config.toml
model = "model that predicts height in the pile at each pixel"
dataset = "dead-leaves pictures: piles of overlapping shapes"
train_examples = 145000
image_size = 64
crop_scale_min = 1
horizontal_flip = false
encoder_arch = "vit"
encoder_norm = "layernorm"
encoder_norm_position = "res_post"
encoder_activation = "gelu"
encoder_mlp_ratio = 4
encoder_head_dim = 32
encoder_fused_qkv = true
encoder_bias = "none"
encoder_qk_norm = false
encoder_parallel_block = false
encoder_inner_norm = false
encoder_patch_size = [8, 8]
encoder_conv_stem = false
encoder_layers = 8
encoder_width = 160
encoder_positions = "learned"
decoder_norm = "groupnorm"
decoder_activation = "mish"
decoder_weight_standardization = true
decoder_widths = [64, 128, 128, 128]
decoder_blocks_per_level = 2
decoder_block = "basic"
decoder_dropout = 0.05
decoder_attention = false
decoder_upsampling = "pixel_shuffle"
loss = "mse"
targets = "height in the pile"
init = "xavier_uniform"
residual_init = "none"
optimizer = "soap"
beta2 = 0.99
lr = 0.0018
beta1 = 0.95
shampoo_beta = 0.99
eps = 1e-08
precondition_frequency = 16
max_precond_dim = 1536
one_sided = false
adamw_lr_other_params = 0.00084
l1_shrink = 0.03
ema_decay = 0.999
steps = 8800
batch_size = 128
epochs = 7.8
lr_schedule = "cosine"
final_lr_fraction = 0.05
warmup_steps = 440
weight_decay = 0.1
adamw_weight_decay_other_params = 0
Rows from block 3 of the decoder of a small model that predicts height in the pile at each pixel, named by matrix and row number. Rows with one number belong to one channel. Each number is 128 + 32 x the weight over its row's rms, rounded and kept within 0 to 255. All counts start at 0. Numbers have three digits each.
Before each channel's rows are labels from the 100 images, of 14976, where the channel reaches its highest value: "strongest on" is what is common among them. Only what is clearly more common there than usual is listed. The data: dead-leaves pictures: piles of overlapping shapes. In brackets: how many of the 100, against the usual share in percent.
# convs0: first 3x3 conv (decoder.decb.0.1.convs.0.weight, 128x128x3x3, standardized in use, each kernel summed), inputs 0-63
# convs1: second 3x3 conv (decoder.decb.0.1.convs.1.weight, 128x128x3x3, standardized in use, transposed, each kernel summed), outputs 0-63

strongest on: shaded (79 vs 50.3); small pieces (72 vs 33.2)
convs0.59:119154100110120142139124101112117128113139169196147136112145093133109127148208139143068152109132154127136135142146141165140185115109140167150132131127112152127116132137109105123142149123127148
convs1.59:148088125162147125122134115132129161098126104111096130123113157155115067122111110126216130144167111108148119118107119129143082132119122118104067116127175121134136112132135164115127122109153116

strongest on: small pieces (73 vs 33.2)
convs0.102:132173128187064113100133133137163128162141095143153147130173131129135040184165112113142131157149126114101122098064129213108084119153147148134184108124115113128152120091163093109126159130054216
convs1.102:127083150089218177153162091114101130142117120117131091086114137159146149151106255164112098152132128147107123145099133029119133139072119080121041122137130106134087122125127119127120143121120079

strongest on: grey (65 vs 14.4)
convs0.88:141132144148131120172124122130164125114099140122125128131126126142118074125123128121014140141148131139122127145130078130117113128157098139255124138139109135110142117155092138143185148123130128
convs1.88:123129124103135128137116134117093117147147114136131123127125137115131173122133155134213124128120130115131124117130136122146130125108128125000141116122145115141126130091139135119062135120117129

strongest on: large pieces (76 vs 33.4); grey (45 vs 14.4)
convs0.69:120139112135135119255127131147122134134151132156122128084140128142130125122135146094109148124113128255126130125151132121152135091125136115126135133145128126096130142147119199142121138123144149
convs1.69:138124147104129128024125125121131123149135128130124141189119132117139128111076140161124120122138127000127129128111124140120127186142110132120125124131132129139122152123140105126119121136126131

strongest on: small pieces (63 vs 33.2); ring (31 vs 4.9)
convs0.118:146161138113105102088145127112141117098124127106084120154134125111134125150141137125107098101202075110106141000119129159086142107151159103086121145090172132133255133126145156063155135144089122
convs1.118:111109160153114087141115159106131165118136132116148110115119137155025095125130244128154122119125163123164106129144129119112079157107125128107125128107108131178000107107138125128115140132106151

strongest on: shaded (92 vs 50.3); small pieces (78 vs 33.2)
convs0.49:079113068141127140124099123143090176109110138103139126125135106064160134119116108159136146109139166125141137070153118121160118151147117119141136144044128098000084150099107201106103149165113117
convs1.49:159118208125088064125163180140136127138129116203121115121137124110098078115177129108103181123124153129050091171101155136132148142125129136127131143156135093126134107124186091146192176132129136

strongest on: small pieces (62 vs 33.2)
convs0.126:153160120086106105119105109160142105158137072100128067164119066097104074140110150127102123074185101136142120045152091160101104122162157110090135122069126130166140084114113131103112151155065102
convs1.126:104056123160148193106158175107118238056134192142116125146091126097196106185101065133162115170131175142114116140132104075098121139097104131112079120112122133151093143098089138106122093105153150

strongest on: large pieces (96 vs 33.4); shaded (90 vs 50.3)
convs0.70:107102163111191073139113093143116106111117159116110099149153130097042135156134018162135117147098105132152116130143100122159097094144136155124122130155157136145096124130175108136122135145138151
convs1.70:120174088092112118149104138122180085241143184135190127105090093141137118137151210083107123118119089126133155153094069156115137163120111134106144130139124121127152050128155101118094116138105137

strongest on: large pieces (91 vs 33.4); ring (32 vs 4.9); gear (25 vs 4.9)
convs0.104:154144117158153142141177130131152130198149135152115168124118137145125111146133135126139101123121087129122128129117116123122108090153124107118129120156126143117159132070221106147166114113110126
convs1.104:132109137115110100125088141112117126011112121163130101143154119125110152130122120081131111130134130162126116118130122115128120152104141120134111141135130150128098133137000127114098126139125125

strongest on: large pieces (95 vs 33.4)
convs0.77:148137128112111090148154147166121138105144110105163194113144136111154095124136144153138137131131145101090107148113112133155134111159171141149162125128102103125053099139135099171120119089122126
convs1.77:133138136136116255119131131124165112146125135142118125151106130125126111127142146139134143099111123128140144094124138136129081132112073121108104116126134152102178095123135128131151056160129151

strongest on: shaded (93 vs 50.3)
convs0.35:120151155122092098139087087138108151123097124135144133124109121162098109162164127118077127136154154121120152138139106192108133158125115133136140150246117135129169101100111135152100095079076031
convs1.35:121144137122148126112144113144121115116190081121119139148112161122132158141136117099112093122146118134123136157131120079145139112146129165137117125115120132099125127099157110159158130120135186

strongest on: shaded (79 vs 50.3); large pieces (69 vs 33.4)
convs0.27:101127125196084018127083138083178160160143116106119178125139128144129157111121122112121143135115145133140134075199212124107029126096116151115113134111158099054067031137131136103158073139122145
convs1.27:133129128103138170138126128114119084168124109136131109122123130108229056109120134111125110050127122125130126149083137141111163138130103098158125074116086167157127145160037135123102233174147125

strongest on: shaded (83 vs 50.3)
convs0.63:114188119126148087141141116163116190120156124128247100120149126142138157141115127177143207113103140148139146094135029169156148125108176119133133141132127171149137095120197129113149162117122141
convs1.63:147102142149158120126144151111129084159175129136000143090163100180168074102090188136145038195157099104141121136106143136091084166185093141107120130127146118118151116121117122136137165134133099

strongest on: shaded (99 vs 50.3); small pieces (75 vs 33.2)
convs0.93:141115088097144035130121098123128159126124097146142126137131129105120122179145098155133120117121134125144127129132094112131125104121112128130149213115126112128123184146102089130198137208120144
convs1.93:110140179163115136085129123154121106116126146098126137117153137134095132114127087140114124145122093126073148164101136126105082121153120125123130018134123111115132081130128123147148128000155112

strongest on: small pieces (68 vs 33.2)
convs0.110:117143131095099103121111116160135089146151095126112134148146140141136023130132127140132102146212081117107158087092111194115103083133136101103132127139120140147166126125110135118109122130092186
convs1.110:157148122175132255136124148096148149132133102162130127127084100161160202118128119131120133137059123137146104135131156085134196133127153093134106119118125091137131141113135130112142128124093065

strongest on: shaded (98 vs 50.3); grey (35 vs 14.4)
convs0.83:152096118065122076131123098132119139172133108144127127117122155099175108131109131106131000128218177118120132135133142120137122142123109102149133145144103125150100111127094103123088084117130107
convs1.83:125167148164099177101136123120086129061149104125139121149149105176044129120125171129090148120029074126097131140121092123120099137149132130108114124135141141019136142119131108138136137145134136

strongest on: shaded (95 vs 50.3); small pieces (69 vs 33.2)
convs0.92:137116111108059069145110097194151141160122106131120222135131164126141060186186086143143137192165136129129140140067109101120134103096152124122101131112105100141100135115092054159166033103134115
convs1.92:118088166139124242096137118103115111130182113091155089111098104182158128101087048137126115000085048140118127141145193134134149139161129102097122096126158156069151104121132150123121172118134131

strongest on: small pieces (70 vs 33.2); grey (36 vs 14.4)
convs0.87:089203139137132071102106146194180128102116123107117185150140184106105169119150149097100131117151118116128165179117093208141011199150139159123105114141095145089183105094186144183155224126117131
convs1.87:138120198132117185199123122071114152119148117115108063112143151096120083186126072181115097096122118113163133123102134059121177069099139111100223105108131105113092106171099098097139145107124125

strongest on: large pieces (82 vs 33.4)
convs0.95:083134112154135133150113098121145149090093108149106170116148152127097179088115058085103224137133176158131174086132107119146145126117134118136111139131150140129115159141101130155109072081255144
convs1.95:119139125145129047129127117141118134041128124090142133131125062089115140135133129151137046130136120083132117142127161116130126124146138131120161122132143122138141130145124135125148164145079124

strongest on: large pieces (81 vs 33.4)
convs0.33:106120156097119125120122106086044127124092109124111157137120110190139127000130133127087123113146131136106134109106168123123136102166133120137128126128133124132123115122148122135106126111132137
convs1.33:165138165165132138150140124187115134107140140094088116095112133107000100206098093160150127139117143094113139129137064138132123142108125149124149140123126162130167123092133143132109121111120109

strongest on: large pieces (100 vs 33.4); ring (39 vs 4.9); gear (30 vs 4.9)
convs0.43:121109086118128123126130145136130167118169137119139013122146118128107081171125134124119143121247171126136144152100173125117112120132108174138126151148153133129119117070124123120086119112123098
convs1.43:126130177144116168143155038162123131132054126183136175128143126111112136102102138105129125140038112114117105134157101140139151100128140153150130134120085085120133130144128120151141109102120112

strongest on: large pieces (98 vs 33.4); grey (76 vs 14.4)
convs0.91:104103108136157123118150109134062128159162118190144148140183119159153146097143145106106147144149125100128112143126127078129140125039121119138085131174137108145107150223100146164110114159255147
convs1.91:120089136139130204094145101146119155189130129093139138096140129153132141180118137115189102156131138041204166136151067113084101172250108167170135124116165148132142077086104148112111145097070120

strongest on: shaded (92 vs 50.3); large pieces (62 vs 33.4); grey (60 vs 14.4)
convs0.112:140103135139140202132122134110130126152137129133120135117156122207218123138109140128121134137098107164117093075143255108120127079113139138111134127067095141073089167110104155085048116109110120
convs1.112:139147128142126128136118137154132102212134118133151144104111156052097149136117077131127124125125100138152156146141077127101143187125032107113094109136100115164121082136141127141190169144138128

strongest on: shaded (89 vs 50.3)
convs0.13:120118124100119130121180146138068129122060129132121123134126137123117132132129132126129113121166125123147133124137107113133122137125136130026134111122147138117112122130111118127137145106115128
convs1.13:130137130127157130139065090139173109128203058141147132159139117171132115130142149131119107112136127119116126126124128150150131114121113126244138116135144133107130146122129123128109126136142145

strongest on: large pieces (73 vs 33.4)
convs0.99:167128121120141077128168103008163066125124109056123192118157120109140096128123145143142138073173130094129145093124114119124094134130123109110145148048082106103140165059178075149178135098146169
convs1.99:123131153147144175121142129116097130120128148169122070086153134107185134099098119129103136222139120141074092151118168119117124131087138143143151157102129151097128111111150093114000068123087103

strongest on: large pieces (99 vs 33.4)
convs0.26:248113128111139134125132139125128136149142121106115131141140221220133083120134117129118124128127124110122131132164048138125110129114116147140120255125129109137137128131088128124150152103132170
convs1.26:000123126130129076126137133127121121105148126124129119133122012000068129131122168142136127128133121143118123129132234123130136129128135125128147060124121159129133119116136129127139145127131106

strongest on: large pieces (100 vs 33.4); ring (67 vs 4.9)
convs0.124:145148089130112145024153134158136097126155133118153074134171075116103058140135144125125123138115112100138122114108106134160139118146125125127098124137106123132131121127127133123134127132129109
convs1.124:113106148130103105255125146110150128135075111144146137121118159136159149121109155126122121105122127165100110121149157105180115100136131096116142131113118129101055121115180123123120126125138155

strongest on: shaded (85 vs 50.3); small pieces (83 vs 33.2)
convs0.53:111139117102129147114127116132113143062119114120068163144165130124093132126115134120123133115094121204119187125142090118131051151143126121182133150076101118102118180131130139119115102140109116
convs1.53:142094178123153162117132137131128108145139116138186120134121113107170064143124098148166113126209114000122076127123148131143120129184146103078112137134130121105146129097138114113127086161128115

strongest on: grey (72 vs 14.4); large pieces (72 vs 33.4)
convs0.85:125131128141106130126124118141157105139211059244123137154117141127139150120133183183127134134115125126124126138117127138127113133112125115126160128114094129135123169131131179093125106133125130
convs1.85:124124148100138120128158136128110125094025191000103132084138126153079091136125000098138119138139131124127128133127093120128111132148131129143096131138139123072119089140130100136131110139130122

strongest on: large pieces (96 vs 33.4)
convs0.71:119091134133137087100184138139087095142158109165127169133207145124144110169136131144132143128116137123132117111139091113249129137150138108178130128150118114176058135158087063087136097095119141
convs1.71:148138133127131229151130127092119190178118125111096120127125119255000148104136142093145136114134123136109141142130110162000066157112117140082111122085151141127181115115166121141091132127126152

strongest on: large pieces (93 vs 33.4); shaded (77 vs 50.3)
convs0.4:024112096083101070096126076085151103094137102088118141140203116116129133134122127103152117121119103135115059114146084108164129089101139082128073108148126137151138089137225145194142128109147166
convs1.4:135131163087121086155143113150090163193127131131111131112045145142128115168234047141103092085141131119143100104147195167121133140107125175159208148132174142149084123098151123122082139150117136

strongest on: small pieces (62 vs 33.2)
convs0.57:091170132107130107126028116136106112124140179159115101155146124140095111141119124148138115131168110137126142115123066162159125087107201141105100177108086180060140045067100114108147116122185192
convs1.57:185062145112140153116204152131110091068145101098132138130099106255206122180160130137115139154138086128141121163123152105108087153150042135126064138108124079151127147154164145110120135082093113

strongest on: large pieces (95 vs 33.4)
convs0.38:116165173128106096132115127149173133111117155124091121151132142143020132133108146116096111148147140115099164244124135142079140133140107146146131125134124124000105089088167064247122170118118128
convs1.38:128111082122162143123108144125101147066145124160049134141150164144150076104126092125100165068154124119131120071108141093085112207124147091136134098100112136142080204164111134071127115132101145

strongest on: large pieces (100 vs 33.4)
convs0.121:120138140141117133107121085113129146121073127117111131000110126133113121136138137135114126101130176113135141100120132131112129115105113126128133116127194114094125109126130135121135125133128129
convs1.121:131118131136133112121127159126118123160218124116173119255138131078131100129125127133124133169135121143126124125141127126128121131118142131123128128118055138160122157131128121121110126133109125

strongest on: large pieces (95 vs 33.4)
convs0.116:137129129098142053128140149079164091109088114117131079127134125122137091130126127148126125127052125123137120089131095146111119171123124121094124008118130129153000074128134119118126124125130128
convs1.116:131125080125125255128126132145130169068214142131126127132127122123126126125118118114138118172204123136122126132125206121129133083134131123175123185128122129108255156121135123126125098134123128

strongest on: shaded (100 vs 50.3); small pieces (62 vs 33.2); pastel (34 vs 14.5)
convs0.52:142096105089140000114084067112109138159142086119116149116143141104171078141135132137117060145131148146148085094143126125129122101116101115129132158122109103196104136131124112096140121088115106
convs1.52:116163159133109255140131185136155123113146165143228130135114126167105142118163126143139205123132106116100138147101116133131133136126121123100118102157108131088114074118082109168158156105149133

strongest on: large pieces (89 vs 33.4)
convs0.127:169135122170161255150123108133205120107103121113125232111216122109095127153115177163113139125152108135118139086145117122160115149171128134127106112162154123123175194163142161141141128143136152
convs1.127:135108157142123000099138154143141120112124063126152107122075160117192124130179143057142116148088143133088120148122161101087134111086131116126122173134103130118117102120135131129147089147131137

strongest on: small pieces (70 vs 33.2)
convs0.51:141141132134120122119083121132119127136122139109141129120145119117108112130141086140123000103153135126000120126119114139123129092119119124154201144121115156098143056130133150111136123063078117
convs1.51:101125083123134112127159115134139147126129124128083130127106122193064121125124097116135236148127125121255134120122154135131119118133135134129022133131140110248138133131139117127139248059175144

strongest on: grey (52 vs 14.4)
convs0.122:186119208127103145071142239208153091164077188147123118116108121111090146143146106141116106127093093122116169152174143097129197121180118095153128114117169081090136105080141051147110118138100125
convs1.122:086136074139136121159124052069147124166208119121116122110154107080189133159105111153123158125146131119133106118129104140142000151113145120156116140100109143132125153152095122107108131157134127

strongest on: grey (38 vs 14.4)
convs0.90:126128123135171129193123156122154150100139167128131130166157137141123122004146138078125123120130131083121132140123105128137116138137148204131130132129136114128118234148122122147142000130155127
convs1.90:124127116134107113127140127132114120166128087117132140097130130115203127255128095178125121115121137134133139129165031125134144127092130094126096127127132118133116112121137128127108255125123135

strongest on: large pieces (90 vs 33.4)
convs0.22:122154119180127139145118180110151146131152128130126152118161094113156090154122128151133156102135145141126169094177130148140148169108167128148125100008116110122103133124120132026105117117146118
convs1.22:139096125066118179161088112130122119135125096168124137060115148139169118129118114089106122105119164113122155124154141119158125121157101138139115126164196139170063156133103122173163125125118166

strongest on: shaded (88 vs 50.3); large pieces (73 vs 33.4)
convs0.6:129059098132190098145115223130120084179096132149115057125174126117126116117103047136135126154129140116126103123120124115111166105186116104124114126108124125236115120070109138049114096124124115
convs1.6:103147030123082142106122043126143108034145184134068176136123115128126138152110169124121139106139082105154167158130135138173099128085137154122144088147138119087132130132150130174084168124134123

strongest on: small pieces (60 vs 33.2); ring (25 vs 4.9)
convs0.68:123159109136110119157126126134179137074109102183145171136153138134053101121133045129138112141114136175100189106115034102152120147136088136125132172103090119025156129119124153222100134041153157
convs1.68:138068146159154106140138118105085162101145120090124130179116129098095185114095110147137102133183132113139054132147175093128182144116170120099122125116158107170110164123115101098117124111136134

strongest on: textured (71 vs 40); large pieces (69 vs 33.4); grey (68 vs 14.4)
convs0.81:020133114141123128138130124083133124124221180121143126098124119134115112115142113116111116129144131131120198156096109136131130127112132160126133125125139118089125132125149121131124148142155120
convs1.81:223128137104117111120132128160117129134045066142125129132134133153128128145143111126128139129130134136118085121143128127137104154138125105117113141133124126108143142126138127129137124130120149

strongest on: large pieces (98 vs 33.4)
convs0.3:139118169156125118145073066138128109107089136140132074144148188163123116192132127138119054124151150158136158194152145127153177182126155183124224104177113117149124135102154097157117193122100086
convs1.3:114151060125154147167156148141149165128135142102061129090079144124115119096118116115107178118118137113155102097149109145077150116085087156108000114102142149133138115120122151134200148110141147

strongest on: shaded (96 vs 50.3); small pieces (61 vs 33.2)
convs0.100:191112122115176139121124142121128131166131127183156146000120150118120055148161117128134084156133094131124130106125129138155078113141143126068134159132128149139134128139096126124069103130114119
convs1.100:107127142134120132118122101117132117144126126077126123255134121134149142121100099131135132109145140126112126137119112115124146122115123120139139138119134118131090131126132121121137126116136144

strongest on: grey (55 vs 14.4)
convs0.111:099120109169100115109135125101084136111071091084130136135149131143137092046115165113118173151164136128076083103113107089155126168113066119113105109112120129138136126187194215100122184222244180
convs1.111:228111138103154134154123143119158129168150103195125121134144106100255153138137159126132109000129137124135097133132144108154146115149178141138152137139139092126122156094128087117149100081038109

strongest on: large pieces (91 vs 33.4); shaded (88 vs 50.3)
convs0.125:169142057131173179150115172164126148000125169117127174155113136170075113170144159095136147126136120127161101092118121121117119106113124143114139095117154097113115255136105138094151121062132121
convs1.125:123123145123114128072121173149115090255118121153131124135124130052255162160058116123123162166129125104095125136155089128146148117139107120172134143129130116107128000130135133126131195127145096

strongest on: mixed sizes (60 vs 33.4)
convs0.65:057127133131139117255134132110132124128136115116135118119129162136152118158143144226119130129139116122139133108126148000128123101154150121111152130110154132116127106121135125119155129118149136
convs1.65:172128122126124117019133132134128137187156124139150162096139107109108163144095146018123120111125123134107141131128115253134150125142096128126119132132128136128132143125135141123120129125122127

strongest on: shaded (88 vs 50.3); large pieces (63 vs 33.4); grey (57 vs 14.4)
convs0.80:159135146182189127117127128129164117208161077154160161145255122138221099100126116107134121129117129125133122131123190140145109115151140122120151127120160112145106117123131069129123098114131077
convs1.80:051129132111079115124133113153111129000123184140123136140000120125000137150125120126124131120121126126118129124136057125098123130151110130124112135140118140095154128127126154126137120145129133

strongest on: shaded (97 vs 50.3); pastel (37 vs 14.5)
convs0.78:111080106109151159135116133127157153097117166139094115103153137077085093155125078124112142148123125139184116094131135112132138092100138144150118162076141168239091192163110103086120075116123127
convs1.78:112143106122097121126123111150099131160123095121189121143098110221187126130132174115136140102100116079095139149077100127158129155095142130166130085161125114134148013138135133146158111128131154

strongest on: small pieces (60 vs 33.2)
convs0.113:086181083125142188121140128155162116144123171089123137129141133144051132194110120121088133103205143130121156085141134154116141181111135149121096128118157099099133155094114130213130144185133145
convs1.113:110090104132155126113145172098093138138133171183169107123131112165068099100130138069154113163137108112158092112132128097147109082133109086181109180071089129119116137124170113043133203142173057

strongest on: large pieces (98 vs 33.4); ring (50 vs 4.9)
convs0.15:134093121096134107133132168118062120114119116146107119130182140139126078108108120111130138115106048108116114142109123114173127130125120154132142142136115115152137122112246117169131128129127154
convs1.15:150125138106107148122089094104180112128080157092134117091042143177104120121080114126156075112106117131120124082199121141151125164164112129145187107163097128140063164137121137134123145153102155

strongest on: shaded (89 vs 50.3); small pieces (71 vs 33.2); ring (30 vs 4.9)
convs0.82:102163127172125157114109029133137228083133115135123159150104185107127064165085128106112107154130122170118143139120156128134099141138124073177128138125088126082106086147110152156084116103124127
convs1.82:145108132108127104131132179108129042141122176139136111191138110126059142107165076100099129122149133125153114137122076125150150103122142143115195119120183124099129163125080136136148159157124157

strongest on: shaded (88 vs 50.3); grey (42 vs 14.4)
convs0.8:104126097143163094133122201137110119215116131118107128095156120084115112150121157181173178130130128122149157127138114120133207118145126153129125139115111121154093075114130002101000119182105116
convs1.8:144098132105072220110120029126157107112114172129181118138121149173107145097176068073102127148144162168119125162150204117091124093059119150121162114135144124125100111140137144158180125094146107